From a checkpoint of a small class-conditioned image diffusion model.
Model: 15.2M parameters, patch size [4, 4], layers 8, width 320.
Data: trained on numbers of one to four digits printed on busy colour backdrops, 295000 training examples, 22.9 epochs.
Rows from block 5, named by matrix and row number. Rows with one number belong to one neuron. Each number is 200 + 30 x the weight over its row's rms, rounded and kept within 0 to 999. All counts start at 0. After the name is the row's rms in percent of the matrix's.
# fc1: MLP up (model.blocks.5.mlp.fc1.weight, 1920x320), inputs 270-319
# fc2: MLP down (model.blocks.5.mlp.fc2.weight, 320x1920, transposed), outputs 270-319
fc1.1719,074,235,199,230,229,188,221,224,210,119,160,189,222,148,185,192,205,240,170,176,210,121,197,230,212,194,221,216,185,175,163,217,202,212,247,200,222,211,166,234,217,179,205,209,165,160,213,235,205,199,195
fc2.1719,078,216,195,254,234,186,180,189,153,273,199,196,214,171,208,198,183,156,211,208,239,253,180,164,194,179,183,215,232,205,240,177,221,209,223,158,168,178,197,177,174,147,197,194,224,227,194,264,212,223,195
fc1.1720,149,188,148,167,142,217,197,255,219,240,199,212,221,203,172,219,98,223,180,200,176,207,190,228,241,161,194,187,150,203,269,207,188,175,210,163,195,152,242,250,231,219,232,190,205,220,200,213,210,255,231
fc2.1720,124,173,252,175,179,196,147,210,151,145,223,242,231,244,208,236,171,226,170,246,234,220,224,229,218,202,219,197,213,214,154,144,166,244,177,221,205,145,206,178,208,175,188,183,158,195,172,234,207,213,226
fc1.1721,088,250,194,171,154,128,189,161,183,191,221,170,233,172,230,177,144,214,191,212,170,211,231,194,193,189,193,185,182,217,218,189,235,208,225,203,174,227,169,222,206,163,203,225,232,131,247,213,186,165,217
fc2.1721,073,214,244,187,164,207,192,219,258,203,232,186,225,164,201,223,181,170,215,160,211,203,190,189,211,203,197,183,179,160,204,211,170,169,200,161,212,222,176,183,186,180,175,146,167,241,150,214,211,196,228
fc1.1722,080,174,233,170,214,224,253,156,246,245,242,195,198,187,189,191,225,125,196,209,222,213,193,127,138,191,175,228,216,153,167,208,145,179,245,226,253,162,218,210,198,212,196,225,135,177,141,247,244,190,211
fc2.1722,087,184,213,228,193,189,220,166,175,136,190,193,194,198,216,176,207,271,181,189,200,185,244,239,241,201,241,223,183,228,236,187,251,195,220,202,197,188,207,199,221,245,206,192,235,194,232,228,246,168,200
fc1.1723,114,206,171,265,150,180,183,214,158,211,197,188,194,266,229,162,198,207,197,178,253,201,211,213,172,194,166,243,193,189,158,185,220,190,183,256,151,220,170,251,199,226,213,201,169,190,180,239,208,188,177
fc2.1723,113,201,187,222,226,207,207,221,237,168,191,202,170,271,194,147,205,186,190,207,284,183,157,196,220,183,224,232,222,212,236,205,191,204,160,178,212,189,247,185,208,245,192,178,205,216,203,238,207,182,158
fc1.1724,077,200,162,178,192,194,212,188,170,182,296,195,193,195,176,209,176,161,186,88,183,239,188,271,206,196,225,197,209,213,213,112,248,241,210,190,279,195,192,223,238,182,198,182,194,210,173,216,206,176,214
fc2.1724,083,203,225,227,185,203,219,180,225,171,215,215,194,221,209,195,181,255,205,313,206,199,228,128,189,207,196,218,223,190,193,269,198,159,214,189,207,199,199,172,180,191,172,234,215,214,208,212,202,202,212
fc1.1725,071,198,179,171,218,191,203,196,209,135,185,202,187,214,217,189,239,184,156,206,194,211,193,268,195,205,195,209,215,187,220,185,217,233,193,195,201,218,210,203,135,159,199,214,197,120,165,206,211,190,196
fc2.1725,072,199,203,192,209,194,216,219,225,274,188,208,205,196,196,203,184,179,242,223,192,196,208,131,193,241,244,228,194,165,183,203,193,185,211,244,204,202,173,206,276,202,254,233,222,281,203,189,223,187,194
fc1.1726,115,217,182,240,173,202,232,180,169,220,166,188,170,178,186,236,137,250,227,168,131,243,224,184,219,188,194,169,224,281,248,180,179,204,197,236,217,154,224,199,206,212,178,158,208,248,179,161,176,213,204
fc2.1726,121,188,239,269,127,230,183,208,207,199,197,177,145,217,200,216,198,147,208,235,159,150,173,254,176,177,204,125,234,147,140,203,212,203,226,215,213,165,177,172,207,150,231,277,188,168,200,153,156,182,204
fc1.1727,094,220,191,195,207,216,209,194,190,155,228,187,214,202,126,206,204,228,183,310,176,222,214,101,197,186,186,207,201,216,193,256,187,212,183,202,193,189,195,217,193,198,192,205,198,202,225,213,193,186,196
fc2.1727,093,216,189,234,233,210,239,197,217,241,195,199,185,199,260,222,175,181,228,139,150,185,218,259,217,207,197,217,138,188,202,152,227,219,191,208,210,169,210,173,225,197,243,187,191,221,169,217,192,224,195
fc1.1728,071,178,174,159,211,215,151,194,203,165,107,167,224,194,198,178,180,244,175,178,227,237,194,133,179,205,182,204,197,204,223,212,156,226,196,190,244,137,228,168,190,204,180,206,185,214,239,194,224,210,207
fc2.1728,078,218,188,210,250,210,134,260,189,179,188,173,191,176,211,219,161,145,209,218,216,153,224,244,210,213,213,204,244,201,221,168,250,180,213,172,183,141,184,217,205,208,205,227,186,181,175,192,219,212,209
fc1.1729,125,159,214,212,271,155,180,238,217,181,141,242,186,181,184,147,156,197,74,193,219,194,249,192,213,202,237,209,195,184,136,190,197,198,186,149,232,197,144,173,202,158,178,219,217,195,208,177,194,271,227
fc2.1729,106,227,209,240,247,199,242,184,175,206,186,206,187,177,200,208,220,217,193,204,218,218,174,169,209,215,214,195,160,215,214,199,213,214,187,270,211,174,153,215,239,236,183,155,209,191,204,146,181,212,234
fc1.1730,078,191,225,165,230,192,159,204,172,255,125,173,194,200,159,255,224,154,204,171,211,155,209,196,194,200,251,207,208,176,220,120,185,144,210,198,121,170,190,219,202,189,206,224,191,251,215,221,173,199,162
fc2.1730,087,197,138,249,251,202,133,198,231,225,183,178,216,205,226,245,197,241,183,203,184,197,223,191,209,190,163,200,153,223,231,273,210,262,206,179,181,184,198,173,220,202,175,190,169,177,198,216,179,212,191
fc1.1731,104,184,151,190,166,170,201,189,161,222,131,206,243,191,187,206,229,180,210,165,197,245,199,121,179,208,179,205,219,239,235,138,200,247,197,185,286,192,197,205,209,217,202,231,251,170,268,195,252,230,198
fc2.1731,109,191,241,175,158,149,185,223,199,186,220,220,282,165,216,206,222,182,227,213,184,151,221,250,225,206,220,173,150,176,155,231,181,166,220,210,203,211,226,200,224,144,209,213,193,160,156,214,256,195,184
fc1.1732,080,260,223,212,221,179,235,226,221,250,210,225,148,222,196,188,241,150,157,215,168,285,234,208,177,172,203,181,141,220,210,240,198,233,162,225,266,138,196,186,176,247,203,178,177,235,210,160,202,190,154
fc2.1732,081,241,154,191,246,203,256,248,180,162,226,188,173,224,243,207,152,282,209,185,144,142,173,218,235,224,226,225,164,133,219,188,239,184,220,237,204,180,192,175,194,204,230,196,198,217,190,218,187,183,184
fc1.1733,082,183,205,172,215,214,174,242,210,176,160,171,252,157,223,198,219,258,183,179,192,221,197,215,248,177,180,177,220,183,203,217,235,167,210,192,124,181,221,218,233,229,168,210,190,216,252,222,218,172,185
fc2.1733,091,194,223,153,163,202,177,242,210,259,225,184,240,154,173,197,261,162,198,197,161,213,202,198,136,176,232,195,180,213,190,177,158,226,215,203,198,181,155,197,97,243,239,167,216,185,173,246,196,225,190
fc1.1734,069,237,174,225,216,198,234,208,191,164,217,174,209,221,242,195,162,262,168,241,218,243,199,143,246,198,187,182,233,190,166,191,276,175,237,204,250,133,178,196,166,229,177,206,200,141,205,235,172,197,224
fc2.1734,081,189,229,194,193,208,190,175,240,218,189,172,252,239,214,172,199,158,225,159,178,182,206,229,163,182,200,186,188,199,156,219,146,223,256,153,212,107,230,213,197,218,208,193,172,233,203,239,180,186,223
fc1.1735,077,246,213,203,175,192,209,191,206,167,170,188,199,206,210,191,184,219,213,300,200,208,200,310,186,190,195,196,194,199,197,97,162,180,183,210,91,182,206,198,245,192,208,194,157,135,294,215,191,225,173
fc2.1735,083,223,181,232,194,191,267,226,210,202,227,193,193,234,161,233,226,163,176,115,194,181,200,83,210,209,175,207,210,188,195,286,214,197,179,230,199,174,199,186,160,179,193,181,215,250,118,245,192,255,188
fc1.1736,090,213,204,213,204,211,198,221,220,189,182,218,200,220,166,213,172,216,158,159,202,148,211,204,180,187,217,203,192,226,204,202,152,155,171,178,182,196,208,229,233,234,197,200,287,289,127,174,209,205,204
fc2.1736,095,224,186,221,194,188,124,130,169,230,203,223,195,212,190,192,229,169,241,233,211,221,220,213,199,245,219,185,231,196,210,220,243,188,219,213,197,191,176,175,148,208,205,241,168,118,279,182,208,187,198
fc1.1737,089,198,264,218,164,165,229,228,184,230,197,145,156,187,135,186,171,269,229,196,154,209,237,232,216,181,191,184,251,205,205,186,120,218,197,196,170,235,215,160,227,165,212,189,219,199,167,195,216,185,177
fc2.1737,090,209,160,219,177,207,190,178,226,173,210,114,218,220,237,183,182,108,202,193,98,199,184,151,169,214,200,209,234,151,150,194,254,183,173,153,178,213,159,241,129,206,148,224,167,195,239,194,205,231,183
fc1.1738,096,218,204,189,179,170,198,225,201,196,88,213,191,204,219,199,188,69,167,150,199,118,203,155,193,202,192,204,182,184,206,139,191,229,198,201,210,228,205,190,208,206,215,175,248,199,130,181,192,201,203
fc2.1738,111,208,142,212,199,196,210,219,208,202,197,202,175,216,178,212,191,301,214,215,180,280,183,209,207,199,217,210,161,178,196,234,220,193,196,197,196,221,161,195,208,214,203,203,154,197,248,218,204,224,208
fc1.1739,135,211,237,182,192,166,146,209,205,212,168,195,225,177,163,170,159,196,235,172,186,220,193,160,198,168,208,174,159,171,228,198,163,218,192,225,192,214,159,193,199,222,218,192,188,169,213,194,241,203,225
fc2.1739,136,222,194,195,200,220,219,175,182,192,211,201,221,221,197,232,225,208,145,201,126,198,233,214,188,232,185,165,173,236,174,198,213,200,116,199,203,230,178,242,183,232,186,165,215,207,188,165,235,214,266
fc1.1740,096,205,193,211,165,210,210,212,180,213,178,212,208,224,187,197,163,183,176,184,148,200,210,189,218,194,246,187,215,181,168,226,189,182,235,188,228,171,149,158,216,143,232,184,152,257,237,153,183,179,201
fc2.1740,080,191,249,127,202,197,191,206,173,175,245,197,209,202,217,161,233,215,219,242,195,193,192,217,197,156,194,188,235,163,227,194,197,208,241,189,193,187,249,170,210,157,159,222,212,200,161,164,178,237,211
fc1.1741,078,151,203,245,206,191,206,206,219,222,176,201,234,161,226,187,183,223,206,341,186,140,215,175,186,221,210,183,213,233,224,186,226,241,233,205,205,195,196,196,189,187,179,168,146,199,248,206,184,183,187
fc2.1741,072,160,192,220,190,188,150,216,186,198,203,210,250,144,215,194,178,188,184,78,151,234,172,227,208,189,184,188,151,159,139,210,165,171,232,203,214,230,203,182,219,240,229,187,239,214,181,231,197,184,201
fc1.1742,072,210,165,231,229,197,212,206,207,116,131,179,184,193,167,193,226,161,196,226,195,250,196,308,210,177,191,182,180,147,160,202,236,169,227,190,222,157,207,176,211,232,178,192,156,199,142,196,204,153,200
fc2.1742,077,214,189,219,211,179,200,179,203,273,156,209,195,208,227,170,212,225,205,154,151,144,187,97,189,160,192,199,247,208,256,190,159,208,238,163,224,158,194,238,182,243,210,158,199,202,272,209,214,175,201
fc1.1743,122,204,186,119,199,216,218,168,200,181,200,185,250,195,226,152,189,205,144,217,193,170,211,206,210,212,236,218,196,173,198,216,214,210,172,201,219,231,197,178,228,213,199,210,130,215,169,203,203,218,184
fc2.1743,095,199,150,209,235,193,212,236,167,199,229,134,221,146,191,228,195,197,201,188,219,231,201,192,224,189,199,203,223,251,232,199,196,128,141,243,183,210,170,236,227,245,222,153,215,187,199,185,198,146,135
fc1.1744,085,210,217,230,159,189,165,159,190,209,147,197,166,166,222,180,169,153,211,185,171,263,235,153,181,207,200,189,154,185,122,175,224,195,247,238,251,155,189,163,150,216,194,175,219,246,228,231,183,188,177
fc2.1744,083,188,252,206,214,182,184,229,198,192,176,200,240,146,179,182,202,229,231,247,208,165,202,256,214,212,235,213,194,200,208,215,172,202,246,215,211,171,177,190,245,195,207,230,221,127,174,252,208,173,193
fc1.1745,092,179,188,227,173,207,205,159,219,194,198,200,213,219,235,167,214,187,208,218,171,225,207,204,182,199,183,213,176,222,226,168,224,241,172,193,165,157,206,224,212,161,196,174,131,129,245,197,212,201,205
fc2.1745,091,186,167,221,187,207,240,233,153,196,199,188,217,211,182,161,196,214,158,192,201,174,181,196,202,226,220,189,196,156,208,224,166,162,168,178,189,150,220,170,175,171,187,222,260,292,129,160,192,226,201
fc1.1746,125,243,157,241,175,212,230,175,222,211,197,104,272,195,180,213,195,210,184,197,232,197,208,184,199,215,183,208,194,203,218,203,204,146,211,201,178,152,214,159,198,223,191,119,168,210,186,156,232,214,176
fc2.1746,125,250,233,202,139,176,223,156,230,200,205,140,229,182,215,188,186,192,170,181,192,180,235,213,184,218,234,220,210,193,184,205,224,212,149,209,204,208,185,224,227,178,212,210,243,184,210,200,269,209,225
fc1.1747,122,173,245,195,195,199,224,221,181,198,194,146,190,186,193,139,182,219,181,177,180,223,246,185,166,174,226,241,197,164,215,183,168,190,181,250,218,258,203,217,208,211,198,237,210,203,195,188,177,164,109
fc2.1747,127,212,190,204,168,223,209,202,237,201,193,166,236,207,201,180,230,180,260,210,192,204,197,206,212,197,198,257,268,247,179,216,221,218,220,207,203,226,172,206,190,180,267,196,170,200,204,201,159,177,128
fc1.1748,144,195,167,228,220,175,249,232,193,181,172,196,158,298,189,230,144,204,169,209,186,205,238,210,189,210,233,223,176,187,220,218,231,234,248,179,216,205,168,280,210,235,202,187,198,182,203,224,164,149,149
fc2.1748,122,181,213,209,221,182,162,193,175,177,218,199,207,277,161,181,204,219,172,183,201,222,223,213,129,242,217,157,162,253,181,214,247,237,221,243,198,218,183,222,189,214,292,213,160,190,188,189,162,247,237
fc1.1749,090,230,188,212,175,163,206,188,177,206,200,242,231,197,176,197,229,262,212,200,216,189,237,201,240,187,232,219,253,219,235,207,217,234,259,258,200,142,178,151,175,230,218,198,215,205,193,220,170,187,130
fc2.1749,105,203,180,245,229,190,251,187,207,212,175,192,267,185,217,183,232,160,202,213,212,194,190,225,175,169,186,241,176,169,144,185,172,195,238,168,216,172,124,240,195,177,196,189,201,207,219,272,194,211,180
fc1.1750,076,197,227,126,238,176,171,201,234,212,241,194,230,173,238,177,200,155,232,260,189,248,173,197,168,189,221,190,104,203,193,177,242,212,201,218,223,226,178,195,192,163,179,223,152,193,241,229,219,189,215
fc2.1750,085,195,195,196,216,205,214,211,151,210,200,188,148,194,190,183,155,254,184,137,214,177,208,204,225,167,162,197,228,169,224,211,153,201,214,220,222,252,146,186,198,136,201,137,216,219,174,256,215,221,237
fc1.1751,134,226,190,218,154,224,174,189,175,180,199,162,216,232,224,264,216,213,164,187,192,209,182,198,162,199,241,173,170,180,213,173,193,247,209,197,207,223,218,226,188,188,197,148,176,210,214,156,164,227,176
fc2.1751,121,197,158,223,263,143,167,169,191,210,202,240,187,173,201,205,207,246,149,186,182,208,197,187,145,178,215,246,213,215,160,192,189,264,185,178,213,219,193,154,204,184,254,144,154,192,209,209,179,213,172
fc1.1752,140,263,169,178,197,223,234,208,219,188,204,177,164,226,169,207,189,230,222,186,206,207,252,194,227,196,193,178,152,216,164,206,218,210,155,212,174,287,195,221,168,178,154,169,203,193,190,225,214,152,222
fc2.1752,137,155,206,220,195,93,218,184,226,200,220,160,253,207,147,171,184,230,210,177,190,191,211,213,178,202,166,224,182,227,155,201,209,224,185,217,200,276,151,233,197,176,161,298,151,193,208,199,185,258,254
fc1.1753,089,197,194,206,179,199,230,164,194,203,195,184,201,203,139,207,195,129,191,166,206,211,181,190,187,202,205,183,193,201,210,287,244,195,204,187,245,200,179,221,209,201,215,194,231,177,225,200,204,211,218
fc2.1753,103,206,217,178,154,195,197,201,206,210,188,180,191,198,260,204,208,274,217,224,193,191,210,213,206,191,190,203,190,197,198,151,161,211,207,192,188,212,234,176,195,207,183,187,142,215,172,198,200,210,233
fc1.1754,083,242,208,193,179,221,222,186,199,235,162,183,158,225,164,185,151,166,198,125,187,164,222,145,188,192,193,217,198,237,200,271,250,199,209,185,271,181,202,200,171,187,222,191,221,217,182,183,210,172,208
fc2.1754,085,230,179,176,229,229,259,179,228,180,187,176,168,195,234,209,196,235,213,292,195,239,197,247,221,166,214,228,257,158,206,132,179,206,202,171,220,199,197,204,233,195,199,161,192,207,199,228,195,195,226
fc1.1755,076,226,202,206,188,200,194,203,190,272,129,194,181,243,241,202,205,243,205,303,204,145,194,235,188,191,205,204,174,201,193,271,250,200,190,199,229,203,178,215,56,183,212,192,183,191,221,216,216,184,208
fc2.1755,083,234,132,204,205,215,214,194,179,121,191,177,194,221,162,227,196,151,172,119,207,228,198,160,204,200,190,199,165,170,217,154,159,224,203,198,181,188,179,198,316,231,191,222,222,233,183,185,204,181,235
fc1.1756,154,153,228,186,217,181,213,213,177,200,261,176,246,171,230,144,202,167,159,240,226,188,189,192,191,186,187,227,198,188,146,191,179,159,249,172,204,164,184,239,180,144,190,184,226,204,206,211,196,186,175
fc2.1756,135,217,197,197,197,215,227,231,204,206,224,202,177,220,196,198,202,164,252,246,180,176,137,178,271,227,166,178,220,227,226,198,157,158,217,220,208,214,239,138,204,150,216,236,223,180,195,167,132,176,177
fc1.1757,077,167,215,192,201,240,182,213,167,182,308,176,189,185,209,218,202,236,185,187,162,132,190,189,224,191,183,199,205,210,181,160,198,168,176,197,202,180,229,226,161,191,193,241,181,147,306,211,225,222,212
fc2.1757,078,184,196,179,199,226,209,153,253,201,197,210,189,178,172,225,151,183,223,234,180,263,162,227,198,150,234,204,194,166,192,242,221,237,202,215,207,222,185,174,232,211,189,171,263,276,113,211,209,197,212
fc1.1758,137,243,217,205,231,182,277,193,168,207,182,184,241,167,193,232,201,214,216,185,205,218,209,177,171,193,203,117,223,175,236,202,203,237,140,223,207,242,120,191,191,274,136,183,177,203,201,242,234,238,174
fc2.1758,138,236,204,236,206,204,234,173,196,205,180,162,225,197,209,250,208,206,168,196,200,192,183,211,211,220,228,152,165,172,122,204,188,170,130,199,188,207,216,203,231,284,250,184,205,208,223,191,237,224,208
fc1.1759,090,189,208,219,191,204,256,163,208,226,189,207,215,206,197,220,196,212,195,181,193,199,232,179,203,201,201,201,205,193,221,186,236,210,168,216,176,225,213,225,221,216,177,250,195,252,184,191,214,179,194
fc2.1759,090,194,187,221,216,200,158,177,204,171,201,210,190,227,217,224,204,237,176,209,187,202,195,217,209,172,199,201,172,204,199,225,180,198,190,177,193,223,170,171,214,221,218,171,145,178,189,189,199,206,198
fc1.1760,121,270,173,218,174,224,158,222,160,192,212,225,128,260,176,163,208,239,218,204,226,170,215,202,195,180,183,265,179,251,193,179,186,225,233,289,193,180,181,193,217,191,207,251,196,150,188,204,268,143,219
fc2.1760,119,302,156,185,197,217,192,182,237,228,187,259,111,253,195,227,169,183,213,199,281,219,197,209,199,163,225,282,202,209,250,209,218,199,177,210,208,152,221,208,189,176,227,118,187,243,238,181,285,159,209
fc1.1761,065,180,204,164,195,181,189,224,183,223,230,175,201,178,222,180,205,194,202,296,199,251,198,153,225,202,199,199,184,140,198,201,192,177,220,177,215,203,193,183,121,212,163,208,177,260,160,214,207,146,198
fc2.1761,070,163,201,174,188,189,189,170,195,173,185,225,187,168,149,186,155,233,190,121,203,169,206,246,173,170,201,190,216,224,208,205,199,210,194,169,207,228,185,201,274,218,177,203,204,164,230,266,198,153,206
fc1.1762,090,192,194,200,207,212,169,207,195,252,184,185,215,188,188,202,220,204,239,169,145,245,219,136,184,191,194,214,198,181,212,172,145,198,195,199,194,182,238,210,235,178,177,200,166,240,205,171,219,232,234
fc2.1762,098,200,202,240,209,227,180,202,201,172,195,193,161,194,227,273,130,211,165,210,122,178,172,254,217,170,234,231,184,188,210,225,261,242,197,207,183,199,147,177,170,171,199,197,217,192,200,169,204,239,246
fc1.1763,079,157,175,225,214,209,187,215,199,216,255,234,190,222,231,196,195,164,170,165,202,175,197,242,256,174,155,169,192,199,156,255,242,157,198,192,320,143,165,207,165,183,211,211,184,184,184,205,195,182,153
fc2.1763,072,181,257,215,240,202,229,185,238,151,221,188,224,225,188,179,211,222,202,230,214,244,208,183,179,143,249,169,247,184,224,183,182,222,183,197,249,147,247,206,249,178,206,174,213,221,221,240,202,235,182
fc1.1764,080,186,222,241,180,192,246,176,170,164,201,216,203,229,133,185,178,211,179,198,202,164,225,131,193,197,225,187,218,218,193,110,149,185,209,216,189,183,187,197,249,142,190,190,225,249,232,207,197,180,167
fc2.1764,089,186,168,236,148,169,211,169,217,218,213,198,225,219,222,241,196,171,206,185,208,249,181,231,210,226,170,201,199,180,204,280,211,220,197,179,187,203,235,237,158,176,199,227,174,177,168,242,189,216,182
fc1.1765,081,182,191,158,182,227,234,187,220,158,156,184,263,165,197,190,235,200,214,207,185,215,253,240,231,173,193,177,227,184,188,243,175,153,197,193,203,200,202,184,226,241,156,149,175,131,159,230,200,185,231
fc2.1765,075,199,203,194,166,230,242,228,169,219,206,166,239,173,200,176,186,189,202,181,218,183,161,158,201,166,192,201,182,211,210,182,253,193,181,172,215,177,228,218,202,198,248,154,206,255,232,283,207,236,233
fc1.1766,087,187,202,214,186,174,218,217,184,202,238,193,215,226,224,223,186,211,188,257,181,114,171,166,207,205,195,203,197,204,196,134,194,200,173,186,169,196,198,196,229,190,207,200,169,203,264,202,185,212,199
fc2.1766,091,190,214,200,208,180,218,185,215,209,196,179,223,225,152,205,212,197,242,164,196,272,217,230,178,221,219,218,195,201,199,280,205,188,186,204,200,167,219,214,202,201,166,189,231,199,122,208,191,227,227
fc1.1767,129,199,216,166,202,239,179,187,234,228,211,172,302,199,204,170,221,182,173,202,177,202,162,178,185,251,191,208,133,178,192,184,125,215,206,221,198,220,187,166,193,163,214,226,283,212,218,199,213,217,168
fc2.1767,134,245,134,77,213,209,230,223,138,164,211,205,221,190,209,182,208,182,201,200,163,211,235,208,226,243,191,218,193,211,200,208,281,181,212,195,189,182,196,231,213,181,227,166,111,164,198,158,201,177,159
fc1.1768,106,247,211,272,203,179,173,183,219,188,200,214,143,208,214,175,159,182,185,193,253,204,162,182,196,252,167,211,164,255,178,170,182,191,179,259,187,174,192,240,205,167,187,157,215,224,179,225,188,198,136
fc2.1768,122,184,213,215,222,162,209,208,137,189,194,208,166,209,188,195,195,214,160,204,225,195,226,204,218,192,241,162,213,176,150,228,193,252,188,145,214,198,247,194,187,246,173,219,161,219,205,235,136,251,166
fc1.1769,125,191,161,157,150,286,210,192,166,206,199,209,157,249,203,183,225,198,215,196,278,229,113,217,178,250,179,182,251,224,212,193,214,214,144,214,189,234,237,173,197,251,197,144,230,209,219,234,192,213,122
fc2.1769,127,156,155,224,186,216,191,255,152,212,211,210,129,183,208,223,203,207,156,209,179,205,233,219,164,157,309,194,190,225,225,213,201,173,183,158,205,200,237,262,192,241,212,137,174,200,185,209,182,211,167
fc1.1770,143,213,187,180,254,197,179,183,287,183,201,198,197,218,162,230,159,204,196,193,182,216,238,198,173,178,214,199,237,195,177,202,216,163,216,247,205,208,201,207,175,184,184,208,225,212,186,184,214,129,167
fc2.1770,156,191,224,179,248,213,142,194,143,211,203,199,219,218,223,190,154,185,204,198,220,187,179,217,205,203,196,208,162,239,231,193,198,174,223,200,206,182,179,153,185,213,218,190,193,194,194,240,244,97,175
fc1.1771,087,207,171,191,203,225,202,177,210,217,212,196,173,197,201,185,196,92,239,143,199,243,216,217,190,194,202,208,205,211,206,247,248,225,200,195,159,192,201,199,225,213,190,190,170,204,219,210,214,197,217
fc2.1771,098,219,207,151,233,203,183,294,183,179,215,182,208,177,199,177,188,284,178,255,182,184,181,195,205,213,197,196,203,209,177,169,180,197,206,175,199,150,245,217,190,222,215,208,196,225,162,209,204,220,213
fc1.1772,073,208,196,212,187,191,238,136,188,180,200,198,209,200,170,216,220,291,188,197,173,247,193,203,200,209,222,188,254,206,207,217,249,190,205,202,191,215,193,183,127,149,206,189,208,129,201,224,202,233,189
fc2.1772,083,180,177,222,154,186,159,269,207,254,206,191,193,213,202,229,207,101,198,197,160,192,208,186,196,234,185,197,121,187,186,196,169,202,187,265,229,218,194,207,283,185,203,217,196,254,187,201,173,216,187
fc1.1773,068,171,198,230,161,198,218,207,187,185,194,187,193,217,198,152,228,159,241,137,187,176,156,221,211,191,160,213,204,193,157,242,251,149,217,190,236,189,161,182,149,167,211,194,174,183,142,210,188,191,206
fc2.1773,083,166,246,196,220,199,205,103,199,221,215,167,201,206,219,184,267,266,179,228,162,218,220,190,209,146,232,206,156,187,237,181,161,229,219,170,200,177,233,221,244,214,198,210,181,239,253,199,174,170,210
fc1.1774,085,202,189,208,228,185,197,204,243,227,269,223,216,219,170,201,205,110,213,146,168,215,174,242,176,197,215,201,194,187,173,164,168,198,182,194,210,202,195,208,222,196,193,214,212,238,162,195,209,213,206
fc2.1774,095,191,208,184,220,218,178,173,160,177,193,220,190,218,234,195,176,327,193,257,194,210,199,158,206,206,174,220,187,196,193,236,216,185,208,208,183,210,203,179,181,204,202,186,216,162,219,234,216,224,207
fc1.1775,127,219,196,168,218,200,184,197,200,174,206,215,215,188,229,195,166,205,176,199,122,210,236,194,154,196,234,176,221,223,226,207,196,225,181,215,199,241,196,205,221,213,198,206,182,199,196,198,199,234,172
fc2.1775,126,169,199,214,215,216,197,187,245,204,217,252,189,193,173,195,165,191,189,184,172,210,196,199,203,186,142,179,189,178,175,195,209,140,170,184,204,229,201,233,183,200,194,193,217,211,202,222,219,246,200
fc1.1776,098,171,252,209,245,165,195,193,231,212,199,176,210,217,193,193,192,225,167,162,145,162,190,216,203,215,219,204,139,183,197,227,195,173,158,212,174,160,203,164,167,267,211,199,261,175,183,191,186,146,172
fc2.1776,097,193,169,189,228,169,239,192,156,196,210,160,188,140,195,208,193,188,217,224,192,227,229,196,186,213,184,212,215,159,221,183,194,181,164,162,171,166,137,229,187,210,178,170,123,211,215,247,214,192,172
fc1.1777,096,198,194,197,208,217,185,175,200,186,97,209,170,196,205,217,184,214,171,189,189,213,208,147,189,197,200,192,213,200,210,241,75,189,203,194,141,212,189,202,294,182,198,193,225,235,237,208,197,205,216
fc2.1777,113,222,201,190,237,208,222,227,206,210,218,194,194,213,213,211,214,191,220,208,226,167,188,221,207,186,197,205,215,208,186,175,301,201,232,184,191,221,193,195,103,208,191,191,154,177,170,243,203,235,226
fc1.1778,115,239,248,191,226,191,138,179,157,202,206,190,209,156,201,210,192,208,160,193,146,213,209,195,188,176,258,205,190,192,202,238,205,166,193,179,181,240,169,262,202,183,160,228,178,228,201,227,121,224,166
fc2.1778,115,189,171,159,231,155,218,216,200,208,200,287,146,120,231,251,164,194,194,198,247,224,203,184,131,225,266,243,240,205,254,204,210,240,204,191,200,235,178,242,228,194,210,195,188,197,182,148,112,193,142
fc1.1779,102,250,195,132,153,182,177,256,127,200,178,162,258,190,193,218,149,230,201,191,184,194,232,194,191,269,228,203,203,239,120,222,236,222,165,165,220,171,197,217,200,190,218,212,169,178,213,185,208,160,164
fc2.1779,097,244,233,165,208,177,207,141,231,219,176,126,137,225,170,277,262,168,183,233,165,189,149,213,234,179,184,193,206,124,250,185,159,169,182,221,210,202,249,214,187,202,199,172,248,206,188,191,204,197,165
fc1.1780,083,212,193,201,190,208,172,207,173,183,205,198,195,203,223,217,169,214,179,197,182,278,244,241,219,205,177,188,196,206,211,256,134,198,199,208,153,152,168,209,195,172,209,192,192,133,173,194,193,196,190
fc2.1780,084,229,198,247,216,208,193,210,244,231,191,196,204,180,163,216,249,157,231,227,169,111,163,167,186,197,233,188,188,190,177,148,247,232,240,181,181,140,232,203,181,191,206,182,247,235,228,194,192,179,194
fc1.1781,095,196,254,181,158,254,240,174,173,137,206,208,199,228,162,157,200,211,200,212,251,176,163,181,186,212,202,229,208,265,197,170,174,156,153,246,237,160,144,230,185,238,249,220,168,212,171,205,225,195,188
fc2.1781,095,192,154,199,213,242,196,247,206,238,181,224,167,274,198,148,229,217,222,171,292,235,179,211,227,232,187,279,207,156,199,228,231,216,205,207,193,152,237,180,194,223,130,207,174,184,213,202,245,136,173
fc1.1782,080,216,215,189,181,183,197,191,186,188,143,227,187,238,228,163,207,130,201,212,176,329,217,210,201,202,193,245,222,179,192,189,157,196,203,190,119,176,208,210,217,247,202,198,191,175,150,220,202,210,182
fc2.1782,083,210,194,188,239,185,252,257,212,185,178,242,190,258,193,141,202,260,220,185,167,83,176,180,202,187,199,251,239,197,185,225,242,233,185,172,168,169,182,195,181,234,172,180,207,213,228,226,202,221,203
fc1.1783,082,181,194,193,187,208,226,197,202,128,164,197,203,188,204,193,217,246,174,108,200,196,197,149,199,234,187,213,186,209,216,235,243,184,194,196,170,206,176,196,246,179,176,210,188,142,223,195,205,209,202
fc2.1783,091,188,208,233,168,201,233,225,203,256,216,205,223,207,169,164,230,129,227,267,214,201,223,229,209,228,215,214,232,184,175,171,142,223,203,208,179,219,237,210,137,198,230,213,172,217,179,185,198,212,211
fc1.1784,079,223,175,176,181,191,151,146,213,173,248,199,199,192,156,214,182,185,217,136,201,281,189,220,165,188,212,206,190,223,178,139,188,188,187,192,194,182,174,205,211,190,190,194,233,252,166,217,221,216,193
fc2.1784,075,216,201,199,152,163,121,221,203,190,199,227,167,199,225,181,206,213,194,281,179,140,212,211,220,255,185,182,230,186,220,229,208,203,216,172,215,232,214,185,176,237,209,202,194,166,230,224,213,235,211